config.toml
image_size = 32
horizontal_flip = false
activation = "gelu"
fused_qkv = true
qk_norm = true
layer_scale_init = 0.01
layers = 16
width = 256
mixing = "mixup"
label_smoothing = 0.1
lr = 0.0015
beta2 = 0.99
steps = 13700
batch_size = 128
warmup_steps = 680
Rows from block 7, named by matrix and row number. Rows with one number belong to one neuron. Each number is 128 + 24 x the weight over the matrix's rms, rounded and kept within 0 to 255. All counts start at 0.
# fc1: MLP up (model.blocks.7.mlp.fc1.weight, 512x256), inputs 0-85
# fc2: MLP down (model.blocks.7.mlp.fc2.weight, 256x512, transposed), outputs 0-85
fc1.215 [127 153 175 113 149 135 132 109 162 139  82 111  85 162 122 132 128 179  98 130 120 117 143 121 145 127 178  92  94 146 119 153 139  95 130 137 133 105  99 132 126 144 112 103 139 105  94 130 103 128 109 151 102  88 140 118 133 128 153 128 101 122 159 120 133 134 138 127 133 103 136 103 128 159 133 126  89  95 132 114  99 141 142  96 102 159]
fc1.216 [112 118 108 113 138 126 137 124  95 125 129 137 127 154 111 140 159 115  92 140 137 126 149 111 147  90 129 124 115  91  69 142 133 168 139 154 146  98 151 107 147  95 133 149 140 136 129 135 124 142 117 107 157  88  87 125 136 124 109 157 162 151 109 119 149 175 108 103  96 126 148 133 115 111 127 151 139 108  97  90 107 112 127 163 134 122]
fc1.217 [115 115 148 135 116 154 114 112 128 108 165 143 176  79 125 123 121 147  97 105 101 112 143 153 145 128 113  88 140 155 131 121 190 122 116 168 129  44 101  81 125 155 109  81 127 147 123 157 118 110 137 182  91 115 108  76 125 108  98 149 117 133  95 118 160 151 124 113  74 110 134  99 154 142 137 153 114  98 149 145 103 122 128  66 167 148]
fc1.218 [109 128 148  98  84 135  69 158 142 125  96 125 109 143  73 135 143 160 148  80 119 151 135 116 105 144 134 144 102 125 162 123 148 119 110 113 156 170 128 107 122 151 141  79 123 144 102 142 114 146 118 168 100 114 130  98 109 152 147 118 111 107 120 135 149 126 133 136 131 165 129  87 122 120 139 109  80 124 172 140 159 154 148 127 103 114]
fc1.219 [130 141 148 136 125  89 153 117 121 113 146 109 141  92 106  96 113 109  65 151 147  91 104  91 146 117 127 160 157 124 136 140 136  73 129 173 118  36 121 142 180  99 147 103 159 108 121 116 105 181 139 171 141 120  99 116 124 131 107 182 157 118 121 100 174 185 138 112 151 155 158  87 103 118  87 134 119  89 154 112 114  92 106 148 189 138]
fc1.220 [106 127 160 172 126 134 117 102  76 111 136  99 139  96 106 157 127 121 168 106 107 105 130  76 125 147  83  94 150 119 180 156 146 158 103 174 109 117 100 132 119 125  97 142 125 117 123 131  88 134 133 101 118 129 134 100 137 169 161 124  81 124 145 134 163 126 139 136 103 148 132 108 123  98 131 123  85 153 134 110 155  87 132  78 138 140]
fc1.221 [109 135  92  88 100 128  82 133  81 115 113 150 149 153 141  96 139 102 127 125 143 110 121 106 136 124  94 130 131 132  97 121 119  93 149 136 123 101 148 148  97 165 111 103 142 121 159 149 128  78 105 153  83 115 142 129 111 117 108 134 173 139  96 137 154 136 128 149 102 102 159 130 111 120 107 136  76 149 145 122 125 135  77  88 134 132]
fc1.222 [ 98 105 192 124 148 106 108 142 152 147 119 117 150 124 105 125  91 138  96  89 114 138 117 142 168 113 107  82 127  75 166 118 145 154  94 158  85 147 134  97 148 131 168 139 114 110  99 140  83 132 136 136 140 150 128 148 124 153 115 130 131  99 168 153 107 138 140 131 105 190 156 145 113 129 124 117 137 148 146 108 155 115  99  98 104 155]
fc1.223 [ 95 116 156  91 123 138  62 153 144 144 100 137 133  95 143 127 175 139 135 130 105 123 166 142  94 162 165 129  87 127 108 124 153 131 141 103  91 131 115 164  79 117 157 128 119 100 118 157 131 112 130 122 104 121 125  81 132  81 143  97 139 164  92 113 103 166 108 149 135 124 143 143 166 174 141 126 144 113 121 143 135 155  99 136 122 124]
fc1.224 [108 150 163 113 141 145 131 118 111 154  92  89 114 151 142 107 113 141 105 142 119 123 131 114 130  57 104 145 117  92 129 142 101 112 155 109 119 166 129 144  90 129 158 118 146 119 166 130 136 180 114 116 133 142  69 104 118 138 123  89 133  89 191 148 110 126 165 113 180 157 128 127 137 130 144 128 135 132  88 111 192 141 131 109 117 116]
fc1.225 [ 99 140 125 144 177 154 121 158 165 134 111 149 119 126 123 121 112 185 116 174 105 135  96 185 127 172 123 103  75 183 128 132 105 136 119 146 175 124 125 148 141 122 135 146 146 108 139 115 154 141 119 116 117 102 123 117 152 130 142  89  74  98 145 142 115 121 114 156 131 123  93 139 104 137 133 103 130 128 143 124 101 110 127 118 100 154]
fc1.226 [120 142 115 117 133 164 132 112 128 137 140 123 123 107 181 153 152 171 112 167 116 140 150 155 141 142 121 138 106 169 132 157 130 144 134 112 156 161 151 135 143  98 132  89 114 116 148 112 126 125 164 131  88 118  74 121 146 115 165 107  82 131 122 126  61 109 126 106 157 134 138 202  95 155 155  67 139 132 104 135 129 153 145 104 130 135]
fc1.227 [134 131 174 132 142 105 113 101 130 141 121 118 113 127 117 142 136 110 149  96 121 144 116 123 100  89 133 107 146 112 135 112 162  59 139 155 140 125 113 142 136 128 154  98 146 125  78 140 121 134 117 138 141 118 126 103 129 156 156 117 110 100 158 119 166 135 165 111 137 126 177 118 111 124 106 127 101 126 150 152 127 124 146  96 127 203]
fc1.228 [107 145 103 141 109  98 129 155  91 113 134  82 155 131 120 126 125 167  87 153 132 133 121 124 113 132 136  94  84 117 160 146 144 127  86 118 143 128 128 113 142 117 115 119 120 109 177  93  96 131 151 127 140 136 158 154 168  72 123 114 122 151 159 125  56 150 152 103 138 165  57 128 129 135 128 116 138 121 160 136 162 107 128 138 159  77]
fc1.229 [ 91 131  96 136 145 119 125 128 141 138 119 112 120  80 138 127 145 101 144 171 159 116  86 132 129  87 109 165 191 131 144 115 112 150 124 116 152 113 137 127 138 101  98 143 161 152 142 142 147 113 104 132 149  95 139 133 141 173  95 132 150  77 143 139 168 147 138 137 118 121 150  92 150  84 132 110 137 120 149 134 115 146 157 134 123 150]
fc1.230 [112  86 136 138 110  93 101 143 126 164 118 131  94 145 140 100 126 104 126 125 150 110 165 102  85 147  91 147 158  99 162 132 144 126 118 153 125 127 137  52 132 165 182  95 127 125 120 123  88 162 137 111 122 150 127 118 132 121 131 150 120 146 116 123 113 138  92 137 101 121 140 115 145 101 111  89 115  64 137 132 157  87 144 144 142 142]
fc1.231 [120 128 137 137 123 142 148 139 123 122 138 148 121 165 123  81 100 134  57 158 126 115 133 116 135 126 150 153 116 117 115 102 145 127 133 182 146 112 135 129 158 105 135  81 125 125  81 106 124 149 119 133 139 145 114 118 136 154  98 149 147 135 133 143 118 139 101 142 133 136 124 101 158 144 108  97 140 120 120 116 125 122 150 127 113 141]
fc1.232 [ 96 169 117 104 143 134 107 137 138 137 137 102 139 133 168 121 127 148  92 136 145 123 138 145 125 146 142  98 141 148 140 117  97 118  89 110 150 138 137 144 133 130 133 146 113 151 101 102 117 137 139 126 133 108 150 118 141 134 107 133 156 137 159 137 104 153 128  93 128 135 115 172 124 113 121 108 135 118 143 135 112 146 145 120 134 140]
fc1.233 [ 96 135 100 137 123 151 120 110 126 127 131 133 139 148 134 124 136 135 128 129 115 151 151 110 114 130 118 116 118 143 136 155 114 110 111 127 134 133 122 135 142 102 122 123  95 118 134 103 133 146 135 129 133 109 122 109 164 150 132 125 129 125 121 156 141 185 118 126 114 135 119 131 117 131 153 113 131 121 120 138 121 144 145 135 104 118]
fc1.234 [103 140 111 118 113 174  69 151 196 158 129  99 174 108 160 100 111 127  78 148 109 148 154 129 127 131 147 116 117 138 147  98 117 125 129 179 122 136 112 138 107 152  86  92 105 134 114 121 102  95 148  96 129  92 152 121 132 180  92 159 143 123 128 142 105 127 140 139 137 147 116 121 117 136 117  88  89 124 132 153 117 165 152 113 117 133]
fc1.235 [ 96 179 170 107 131 163  83 131 143 116 126 117 134 125 130 154 151 103 106 117 101 122 166 117  77 145  97 135 126 151 109 113 141 149 163 140 175 115  92 138 113 120 115 136  71 126 151 106 127 149 126  98 102 116 134 142 171 137 120 130 149  95 144 143 144 147 116  79 138 148 101 118 127 149 174 114 147 145 125 153 133 158 154  98  79 112]
fc1.236 [108 119 172  77 135 149  83 139 139 147 136 136 120 140 178 152 147  94 144 147 145 155 151 121 112 136 137  82 129 126 144  72 154 121  95 126 126 108 134 124 103 129 116 117  76 114 101 105 106 123 107  79 112 138 150 117 147 154 114 122 154 135 125 157 116 184 140  91 135 101  85 130 157 107 123 108 130 134 137 176  99 152 153  84  93 154]
fc1.237 [111 117 162 134 144 130 133 124 146 121 127 144 159 135 126 126 112 138 172 121  98 128 126  94 117 138  95 129 126  99 126 171 149 176  77 182 129 112 156  96 143  60 123 152 126 114  98 130 133 130  95 117 103 125 125 146 116 151 117 109 185 142 136 186 142 158 126 105 111 124 152 133 130 114 166 132 134 150 161  90 124 127 126 102  97 117]
fc1.238 [106 106 131 129  94 115 104 152 158 159 107 136  91 120  78  78 135 112  89 136 119 159 168 124 162 138 156 127  98 130 125 110 132 163 136 110 136  86 113 123 130 127 113  99 119 134 110 101 141 143 100 106 136 114 143 126 137 103 110 123  94 117 123 101 163 131 196 123 124 167 104  93  88 162 118 124  70 140 174 152 140 108 160 130 149 130]
fc1.239 [113 159 151 112 122 121  89 146 129 136 109 113 132 124 146 114 116 132 117 150 114 113 160 107 128 107 121  91 105 109 126 134 137 175 121 139 133 138 120 126 115 151 139 154 101 118  97 117  78 149 130  97  98 110 147 169 171 134 136 121 120  97 148 125 141 152 102 125 135 136 145 109 161 123 167 119  96 107 121 153 128  98  87 144 108 141]
fc1.240 [ 80 120 139 117 125 161  96 132 119 139 140 103 129 154 135 123 134 158 119 126 113 112 160 120 126 111 126 117 113 122 135 126 152 124 124 122 137 111 106 148 121 105 130 127  87 125  99 111 124 141 125 124 131 127 114 119 142 135 118 111 126 108 146 141 123 157 116 133 156 148 136 146 145 125 159 111 115 106 141 131 143 125 132 136 148 152]
fc1.241 [ 91 125 145 117 131 150  96 128 147 128 142 126 119 118 122 118 151 141 111 155  98 127 141 118  82 128 125 102  97 139 142 131 111 160  94 137 131 109  92 121 131 124 138 116 100 117 149  95 114 143 145 107 103  68 118 106 142 125 119 121 127 133 145 160 131 157 154  98 141 163 115 145 137 116 158 123 103 140 148 154 130 152 166 101 127 102]
fc1.242 [126 135 121 148 165 120 114  81 115 134 148 164 170  97 140 122 148 106 108 175  95 141 122 125 116  94 114  96 190 101 155 204 113 135  84 151  96 109 138 158 106 101 113 144 138  88 131 123 152 134 133 125 132  86 110 124 132 182 147  96 133 106 126 131 144 151 123 112 109 110 100  96 156 142 117 173 154 163 123 162  90 138 124  86 111  80]
fc1.243 [113 113 146 142 141 125 122 105 153 112  93 146 154 126  66 125 131 148 179 106 151 131 176 106  93 131 139 111  73 157 150 136 123 132 113 126 161 126 131 119 135 119 138 156 143 143 120 130 173 133 134 132 162 126 147 154 180 147 174 126 132 121 116 189 151 131 104 100 141 138 156 123 125 176 138 160 117 153 150 135  97 129 133 135 139 103]
fc1.244 [104 145 100 156 107 142  97 120 176 111 107 160 162 144 128 148 140 120 140 116 132 155 166 161 155 158 132 107  96 133 134 118 131 143 134 144 146  96  96 101 127  99  77 113 100 120 104  93 119 105 129 134 112 102 117  95 145 126 124 145 161 119 105 163 110 187 135 130 102 131 113 132 153 143 145  94 151 125 144 152 120 166 157 133 159 125]
fc1.245 [126 101 101 150 150 116 127 126  88 106 149 163 138 121 142 118 193 135 115 119  74 161 118 160 154 105 127 143 101 140 140 182  98 132 101 118  65 100  97 146 139 105 115 106 126  70 121  96 110 162 188 139 122 139 112 112 173 138 131 117 126 120 129 133 141 134  94 104 118 108 140 136 111 111 139 139 108 170 139 136 114 114 115  92 107 132]
fc1.246 [ 68 126 112 145 104 125 115 134 167 173 130 118 107 160 182 123 167 133 113 188 115 115 122 127 134 165 116 113 146 120 146 126  79 139 141  91 155 157 114 147 121  91 115 123  99  98 140 122 135  83 159 105  91 100 136 136 115 131 139 191 184  95 121 186 110 148 105 120 134 120 105 120 149 131 140  94 132 114 128 166 118 171 131 120 166 125]
fc1.247 [136 163  86  92 168 139 125 129 141 133  82 158 115 153 142  90 133 129 116 110  95 107 119 101 147 160 157 143 100 148 117  89 110 139 142 122 140 133 139 166 131 137 144 141 120 117 129 105 113 186 133 143 110 104  66 160 108 151 113 123  86 160 143 123 122 132 135  87 151 126 143 182 100 136 145 117 102 147 114 104 103 117 169 120 138 113]
fc1.248 [152 177 103 167 142 138 127 145 151 135 141 119  77 173 170 114 106 124 104 122 112 155 151 130 150 106 188 108 146 142 110 136  88 134 103  98 170  75 151 182 149  87  84  96 131 116  90 117  97 109 120 126 170 110 167 148 145 184 127 115 165 152 142 114 135 172 166 136 123 108 129 173 127 120 134  82 114 180 115 158  86 152 126 142 167 159]
fc1.249 [101 117 105  76 130  91  49 120 132 108  91 120 125 173 143 157 138 136 120  83 132 147 139 143 117 111 145 112 111  94 131 113 117 125 126 116 156 133 157 125  86 137 106 147 131 140 155  97 125  99 123 141 130 110 143 149 162 144 175 136 148 136 129 143 114 137 143 105 100 128 145 151 120 149 137 163 160  94  72 100 136 188 110 109 111 108]
fc1.250 [125 159 100 133 103 115 116 130 170 133 167 132 136 117  96 132 131 125  83 120 137  97 127 139 136 139 127 130 126 124 127 117 152 150 116 148 108  89 107 134 114 156  87 117 116 144 115 137  85 111  78 117  99  88 151 115  96 170 125 175 109 123 128 110 163 125 125  95 132 146 161 106 164 167 164 138 101  81 132 122 135 130 113 151 164 104]
fc1.251 [ 90 130 142 114 134  95 135 102  85 135  94  59 127 173 153 132 128 115 162 132 133 134 108  61 151  61 130 128 148  91 164 136  93 127 124  71 130 151 143 119  94  94 130  85 105 114 159 114 151 147 111  92 114 139  68 140 123 152 129  89 186  69 175 186 123 143 167 110 191 157 130  98 140 108 153 121 144 109 112 143 196 158 149  92 113 142]
fc1.252 [ 80 170  98  94 138 123  96 104 119 116 106 122 121 152  96 143 117 135 110 127 142 156 153 140 108 114 129 135  98 146 152 160  73 152  95 108 126  98 155 158 124  84  98 134 109 150 137 147 157 140 130 142 172 138 100 135 120 172 111 111 169 147 144 165 121 127 115 117 133 147 117 143  99 151 192 116 124 169 137  89 115 134 144 108 115 117]
fc1.253 [ 79 141 122  99 130 148  98 126 126 140 123 117 121 125 116 129 146 132 112 115 118 115 117 117  97 138 110 144 132 155 145 155 154  99 114 116 143  97 135 114 135 140 150 129 104 135 146 105 126 134 108 132 113 100 128 140 137 133 127 134 125 122 142 122 123 160 114 114 131 173  98 123 118 113 143 103  96  99 145 134 152 137 141 139 126 115]
fc1.254 [104  77 148 154 125 182 144 133 111 135 116 118 118 107 133  95 133 211 110 187  57 120 130 116 143 124 125 151  99 178 181 162 187 153  96 145 164 119 109  91 141  59 176 134  94 141 107 109  84 125 134  84  86 128  59  94 130  83  84 121 161 117  93 146  87 153 135  99 178 153 120 104 143 178 179 132  99  92 121 130 118 122 109 163 160 155]
fc2.215 [128 150 103 126 135  82 151 129 140 159 133  94 117 128 149 114 130  95 155 127 170 136 156 106 100 126 120 132 100 135 134  98  74 145 119 124 124  73 163 126 109 135 138 161 129 108 121 113 108  85 108  57 155 167 159 121 171 127 167 160 125 119 128 154  93  95 150 165 159 151 122 140 130 101 142 116 132 143 159 112 119 137 131 126 152 152]
fc2.216 [107  99 134 108 154 124 119 109 116 160 101 146 138  95 142 147 127 149 108 155 130  89 124 161 138 164 124 131 118 132 148 117 142 131 133 148 126 106 135 132 139 137 154  92 128 111 128 138 172 133 128 127  77 156 124 112 104 151 111 142 100 157 141 156 115  94 132 179 148 145  91 150 129 126  87 115 148 156 145 111 129 101  82  89 127 111]
fc2.217 [133 101 140 111 138 138 182 108 116 119 125 110 180 136 181 117 169 164 132 158 138 137 100  94 132  90 133 171 117 135  97  98 123  95 118 144  90 113  73 210 148 101 124 117 115  97 140 148 117 179  93 181 148 125 102 116  89 139 120 135 125 106 169 134 123 103 125 170 127 126 115 133 112 121  89 140 154 152 152 131 134 133 128 166 123  96]
fc2.218 [141 136  99 137 144  94 162 160  94 122 122 108 120 126 124 115  83 139 170 115 135 166 144 123 137 118 152 166 165 123 109 133 112 143  92  83 152 134 113 111 110 112 164 101 133 100 151 117 115 124 147 149 155 137 148 171 215 133 104 105 135 144 135  97 137 158 110 101 136  74 117 149 165 149 128 125 149 147 143 180  99 116 117 165 133 124]
fc2.219 [148 131 150 132 117 144 158 107 119 214  93 145  98 155 126 113 142 123 136  94 122 127 119 112 148  95 141  94  93 140  69 119 141 185 116 110 136 136 103 116 130 125 138 143 128 132 129 136 148 125 116  43  81  87 114 143  62  99 117 149  89 165 155 151 111  58 118 160 147 109 102 139 104 133 154 118  63 160 142  78  88 117 129 125 164 106]
fc2.220 [104 135  93 109  89 122 117 125  99 160 142 130 131  71 149  94 142 125 154 119 145 123 129 159  55 155 150 157 117 115 102  99 122  84 145  80 170 112 143 143 154 132 140 125 119  99 134 131 163 105 124 108 140  96 146 139 103 133 146 118 152 143 142 161 121 162  90 162 110 106 115  72 131  94 119 100 183 145 144 110 127  94 113 198 123 131]
fc2.221 [121 100 191 125 113 125 132 123 170 124 133 136 138 138 167 132 130 154 130 123 109 113 151 137 154 106 106 119 132 108 128 120 129 151 142 129 112 122 126 148 163 106 142 152 140 118 107 149 142 173 105 109 159 141 135 134  66 135 138 122  70 111 132 133 132 122 131 163 143 171 104  95 129 134 133  98 176 154 163 122 156 136 136 204  98 107]
fc2.222 [146 145 146 125 124 159 134 150 111 139 114  91 101 155  58 143 146 136 134 133 140 144 134 109 133  74 153 140 175 131 170  98 104 111 147 154  97 186 138 147 162 127  90 127 118 165  90 131 129  87 155  97 119 116 122 128 127 123 130 138 183 150 102 162 190 127 119 149 144 132 127 120 148 128 104 129 132 131  99 104 158  78 157  99 159 148]
fc2.223 [121 167 112 150 103  98 241 139 120  94 121 130 121 129 112 119 107 129 117 165 115 121  98 108 128  77 115  94 119 127 121 183 146 126 115 136 149 102 126 136 170 146 118 153 128 141 159 137  84 133 122 158 161  74 142 188 120 117  86 145  86 122 156 160 131  84 158 156  90 188 132  70 162 162 116 142 129 165 108 139 140 129 151  86  81 134]
fc2.224 [160 112 149 181 121 166  81 122 101 170 132 138 136 109 136 127 164 126 129 132 110 107 152 130 129 110 124 143 128 122  98 111 120 136 112  83 106 131 114  75 113 154  74 151  97 111 130 141 170 122 130 126 113 118 161 136 137 138 105 125 137  55 113 101 119 140 133 129  78  70 129 137 157 111  86 116 144 143 145 169 178 117 103 176 123 112]
fc2.225 [113 165 181 135 169 174 101  95 104 146 117 139 105 128 161 131 136 128 157  91 131 137 155 111 138  97 108 125 148 150 131  63 123 132 102 156 120 148 142 132 139 169 156 146 123 125  98 128 105  98 150  91  65 130 152 121  84 122 128 126  78 140 139 126 133 165  96 152 137 119 171 118 134 116  76 104 106 159 126  70  81 133 113 149 113 122]
fc2.226 [126 131 147  83 132 188 115 162 153 134 153 110 150 149  98 147 121 139 103 200 154  95 143 164 134  86 132 163 122 140  84 132 165 125 111 177 125 138 106 160 103 156 127 130 123 129 133 137 146  80 115 199 129 118 179 104 128 144 121 110 127 165  65  72 116 167 150 108  62 123 142  88 130 147  90  97 111  92 139 169  92 115 128 130 107 149]
fc2.227 [144 116 150 109 130 123 126 132 137 112 120 156 112 137 115 110 168 106 153 109 116 103 128 121 138 135 135 137 139 122 121 164 113 153 133 122 120 170 131 101 147 132 114 108 119 135  84 146 142 141 128  96 104  87  94 136 107 166 144  96 109 112 111 101 144 145 140 176 123  87 186  91 116 139 124 116 115 130 127 113 117 144 106 168  87 184]
fc2.228 [123 122 152 112 133 123 154 134 161 130 147 118 124 137 126 148 170 121 156 137 135 145 121 169 118 123 156 130 137 130 114 110 116 192 131  93 133 156 114 129 149 156 138 164 105 111  37 130 149 103 138  93  95 111 100 134 123 119 101 103 123  94 121 142 122 102 136 176 135 116 191 117 118 116 119 128 121 146  93 117  95 125 128 148  77 176]
fc2.229 [122 132 149 117 100 120 117 166 172 110 104 133 122  95 124 111 131 107 145  95 143 146 138 121 122 170 143 144 141 112 135 180 143  69 152 136  71 122 126 150 129 121 142 140  90 119 132 125 141 174 156 132 178 156 113 151 181 142 144 130 126 126 123 118 118 132 131  46 133 171 147 119 125 129 115 108 153 160 124 156 139 127 124 166 155 100]
fc2.230 [110 108 152 118 126  83 143 107  95 151 151 127 109 143 121  96 111 112 111 125 124 138 169 124 138 111 134 115  97 154 117 114 107 147 130 133 154 154 121 112 119 133 147 141 123 130 140 151  93  79 111 118 140 149  78 163 165  83 134  49 174 145 137 127  99  96 111 110 130 115 149 129 120 143 140 128 152 119 144  81 116 134 126 118 176 140]
fc2.231 [118 167 143  74 132 163 157 103 121 169 105 159 143 106 145 113 123 138 134 141 109 145 137 106 116  80 109  96 163 132 120 138 117 144 156 138 134 160 164 149 151 115 140 130 130 140  99 142 126 111 123 110 119 113 130 143  97 173 103 110 109 159 156  90 105 116 116 124 134 143 112 130 155 132 110 139 135 133 117 116 109 147 144 115  95 111]
fc2.232 [111 109 122 138 124 162 184 166  75 101 133 122 125 147 115  86 146 145 149 113  94  65  83 143 140 118 165 116 158 143  95 140 161 128 117 112 131 116 113 112 130 146  88 116 162 143 132 160 171 161 128 101 122 144 130 146 121 127 155 123 150 122 118 114 177 141 124 105 148 125 127  83  92 143 191 142  77 167 110 137 126  96 115 184 164 136]
fc2.233 [ 94 137 133 110  97 107 168 114 129 126 128 121 101 130 140 116 153 123 144 145 147 112 115 115 141 140 115 120 106 131 131 159 113 140 110 102  97 103 159 136 125 143 120 140 142 154 133 126 157 186 103 109 118 115 145 127 119 101 102 115  95 151 144 133 131 151 127  99 137 126 131 103  98 148 151 150  83 128 153 141 105 116 148 136 151 159]
fc2.234 [141 124 138 147 123  84 109 146 162 125 108 123 109 140 116  68 105 140 147 102 143 125 140 133 128 142 130 109 113 153  98 122 104 161 119  83 127 189 126 105 103 139 102 146 170 120 137  94  97 151 113 119 133 157 159 209 134 144 159 118 121  77 172 139 128  99 124 156 106 135 142  94 119 129 142 128 140 116  79 109 147 152 110 159 121 128]
fc2.235 [157 115 118 166 122 168 124 115 172 117 129 127 119 135 108 112 130 143 123 139 127 136 130 139 120 128 134 123 138  83 124 147 117 129 155 135 132 134 124  86 135 149 145 119 127 119  76 152 115 120 143 118 130 152 126  82 112 128 136 109  96 136 154 114 103 132 146 125 118 149 173 163 117 131 123 137  72 107 101 104 147 116 155 145 150 183]
fc2.236 [123 173 137 111 166 105 111 127 151 122 133 106  93 134 109 149  94 127 112 146 135  89 146 107 161 112 127 114 117 110 121 117 125 157 106 133 169 113 117 138  83 134 132 114 163 146  89 108 169 128 119  95 145 105  97 146 139 130 163 128 133 106 133  99 122 161 135 128 128 102 130 142 128 113 161 101 111  85 111 110  90 138 131 123  95 116]
fc2.237 [167 144 106 104  82 107 115 119 103 110 164 118 130 116 130 113 137 117 112 131 124 104 111 127 125 113 114 106 124 111 102 136 137  76 140 135 126 112 133 134 115 151 144 142 114 149 122 134 155 127 167 143 161 108 112 111 111 170 113 118 141 126 153 140 122  93 163 163 108 129 115 126 156 126 119 141 165 112 114 147 141 134  96 115  91 127]
fc2.238 [141 136 165 129 136 108 120 116 143  97 124 129 115 120  93  70 158 142 163 139 136 162 140 180 129 153 115 139  88 125  99 118 135 115 163 112 152 175 109 188  85 146 170 165 126 121 119 152 162 129  97 144 148 191 116 166 140 139 134 106  99  73 122 111 154  97  80 125 125 124 122 122 140 153 135 122 170 135 123 110 124 140  69 143 131 107]
fc2.239 [105 115 172 148 167 172 139 152 149  90 118 128 105 134  83 100 150 123 150 163 109 112 170 117 113  96 128 126 134 110 109 136 115 134 165 146 153 123 146 122 112 117 123 142 154 113 156 106 143 135 143 148 136 115 131 117  95 136 142 133 130 109 119 143 122 167 107  85 110 115 115 134 153 101 154 129 106 171 123 162 147 139 143 121 121 115]
fc2.240 [147 135 133 144 116 147 114 125 142 145 109 113 127 140 133 114 115 134 145 136 139 118 131 119 124 124 118 141 127 116 132 127 123 113 115 151 131 125 129 135 124 131 117 115 142 132  93 162 115 111 114 118 133 131 118  85 133 149 129 128 165 120 121 158 134 120 137 138 126 118 128 140 168 145 126 138 109 107 155 136 152 145 107 106 170 130]
fc2.241 [118 144 134 141 109 137 155 132  94 123 126 140 140 133 132 159 118 127 149 130 150 129 171 103 130 122 142 134 104 117 135 128 153 119 139 137 118 137  88 120 119 111 138 117 143 133 151  92 105 149 119 139 119 166 112 107 145 120 115 170 121 125 135 133 114 106 114 159 128  99 134 171 148 131 127 107 145 149 120 135 155 135 144 135 144 145]
fc2.242 [136 119 148  86 127 131 155 134  68 120 119 160 139 105 122 114 152  90 123 163 106 105 142 134 152 108 168 190 168 144 129 138 130 129 119 113 102 148 154 171 110 105 159 112  88 123 135 111 123 160 179 123  85 148  90 158 167 152 133 167  85 109 114 112 111  74 117 148 146 123 159 110 118 107 169 130 143 151 122 122 127 109 129 139  98 104]
fc2.243 [125 125  55 185 134  94 115 115 125 131 114 140 134 104 116 157 145 114 115 151 118 124 141 136 120 122 138 147 130 141 131 140 135 140 130  83 141 123 121 104  86 105 113 106 122 125 131 116  90  98 127 155 115 140 127 124 185 113 130 130  57 111 126  79 105 202 154 140 125 127 126 136 110 123  86 137 121 123 131 156 129 137 143 110 109 121]
fc2.244 [147 140 149 133 141 113 144 124 122 171 116 120 119 130 157 120  92 121 123  93 120 163 137 126 132 138 147 140 170 161  72  95 120 139  73 115 125 150 124 148 103 130 143 139 172  98 137 130  80 127 100 125 139 140 110 165 128  88 116 148 113 136 176 117 142  94 126 122 145 144 167 122  94 119 141 103 158 159  79 150  92 151 129 131  95 116]
fc2.245 [126 125 122 145  59 142 138 101  54 145 119 129 102  77 149 155 102 127 148 141 153 111 128 123 106 128  99 156 169 144  98 122  45 121 118 109 126 147 124 147 143 166 171 107 106 114 135 168 111 153 145 132 129 132 131 173  96 123 134 102 129 129 187 123 113 118  94 185 112 121 119 103 104 128 117 104 126 111 136 110 106 112 102 127 145 134]
fc2.246 [114 112 143  89  49 121  89  98 152 136 149  89 138 140 150 122 121 152 115 188 107 107 119 130 127 244  85 161 148 150 159 134 124 120 111  58 108 158  84 163 146 136 145  79  79 146 146 112 173  78 133 146  52 139 131  92  94 119 114 139 166 118 133 204  91  46  82 168 149 131 114 113 124 143  92 133 153 110 151 140 192 130 151 124 149 129]
fc2.247 [110 112 132  97 149 146 113  97 135 123 165 163 109 133 165 130 158 108 127 141 120 131 119 157 145 153 102 140 122 127 142  79 161 133  99 167 137 152 142 151 130  75 133 117 164 110 110 140 138 101 123 151 137 118 130  89  94 136 139 119 125 133 105  96 127 148 112 143 118 137 154 105 140 103 137  96 109 125 143 148 109 158  78 150 143 124]
fc2.248 [126 100  78 135  75  85 129 159 112 150 136 146 125 136 129 136 143 118 107 110 121 127 134 159 137 175 124 126 137 116 105 127 136 103 125 182 149 126 138 105 135 212 138 126 109 130  79 139 180 142 126 119  98  94 128 134  92 140 103 117  67 149 147 143 143 115 127 132 137 110 106 114 110 149  84 135 120 155 152 105 119  96 139 107 120 118]
fc2.249 [142 127 114 201 124  95  98 120 162 103 147  99 147 137 168 137 112 134 110 154 130 130  93 134 100 116 159 128 118 160 156 178 161 118  90 161 105  88 123 154 116 138 131 131 118 113  96 120  80 128 126 139 157 129 150 142 159 152 121 123 131 103 109 130 125 171 116  98 157 101 124 137 148 113 114 145 145 115 145 138 130 121 120 149  96 128]
fc2.250 [130 137  96 127 134 220 141 117 130 141 138 110 174 140 126 133 172 163 117 235 100 105 133 147 105  69 156 111 121 136  93 193 132 117 115 183 169  92 144 186 121 115 123  79 110 113  79 140 106  89 131 131 102 126  90 111 149  84 124 162 141 117 106 133 107 144 125 132 137 102 126 158 156 124 127 115 107 143 106 159  89 171 131 129 170 103]
fc2.251 [125 102 120 142  79  93 127 152 117 131 149 126 159 128  99 153 143 136 142 124 160 101 141 123 114 148 160 178 131 115 129 148 121 131 104  84  95 102 136 130 123 157 157 128 109 119 145 119 154 133 138 136 188 132 146 181 219 145 148 121 152  88 110 144  81 148 114  67 107 133  90 142 131  79 128 123 182 135 156 211 164  99 123 156 162 113]
fc2.252 [173 146  88 184 120 125  98 140 128 148 105 146  97 117 134 160 133 145 153 118 131 130 123 144 125 150 123 120 101 117 117  98  86 104 109  94 136 156  73 155  93 177 106 138 100  93 108 116 140 131 134 119 136 138 168 153 171 140 169 101 142  78 133 120 113 136 115 115 130  86 143 176 136 134 102 181 160  94 130 133 149 100 124 161 105 118]
fc2.253 [144 124 165 122 134 125 138 131 114  99 127 116 146 130 118 126 151 113 120 168 135 146 140 124 135  78 115 109 124 125 110 173 141  98 129 128 117 145 114 148 110 136 123 132 100 124 126 133 138 126 145 127 113 113 130 133 145 116 170 123 156 119 112 130 135 115 174 150 126 135 122  97 141 137 139 119 120  97 108 132 127 137 109 146 116 110]
fc2.254 [ 84 158 123  98 114 163  52 120  71 154  94 159 126 159 121 125  74  99 107  82 152 107 127 150 123 111 140 179 141 142  87  52  88 109 127 143 126 123 191 118  48 165 119 137 155 118 148 157 177 109 110 161  89 110 130 165  91 121 155  92 137 138 129 130 125 110 152 157  79 138 120 141 143 124 140 136 136 175 101 152  96 107 109  71  42 116]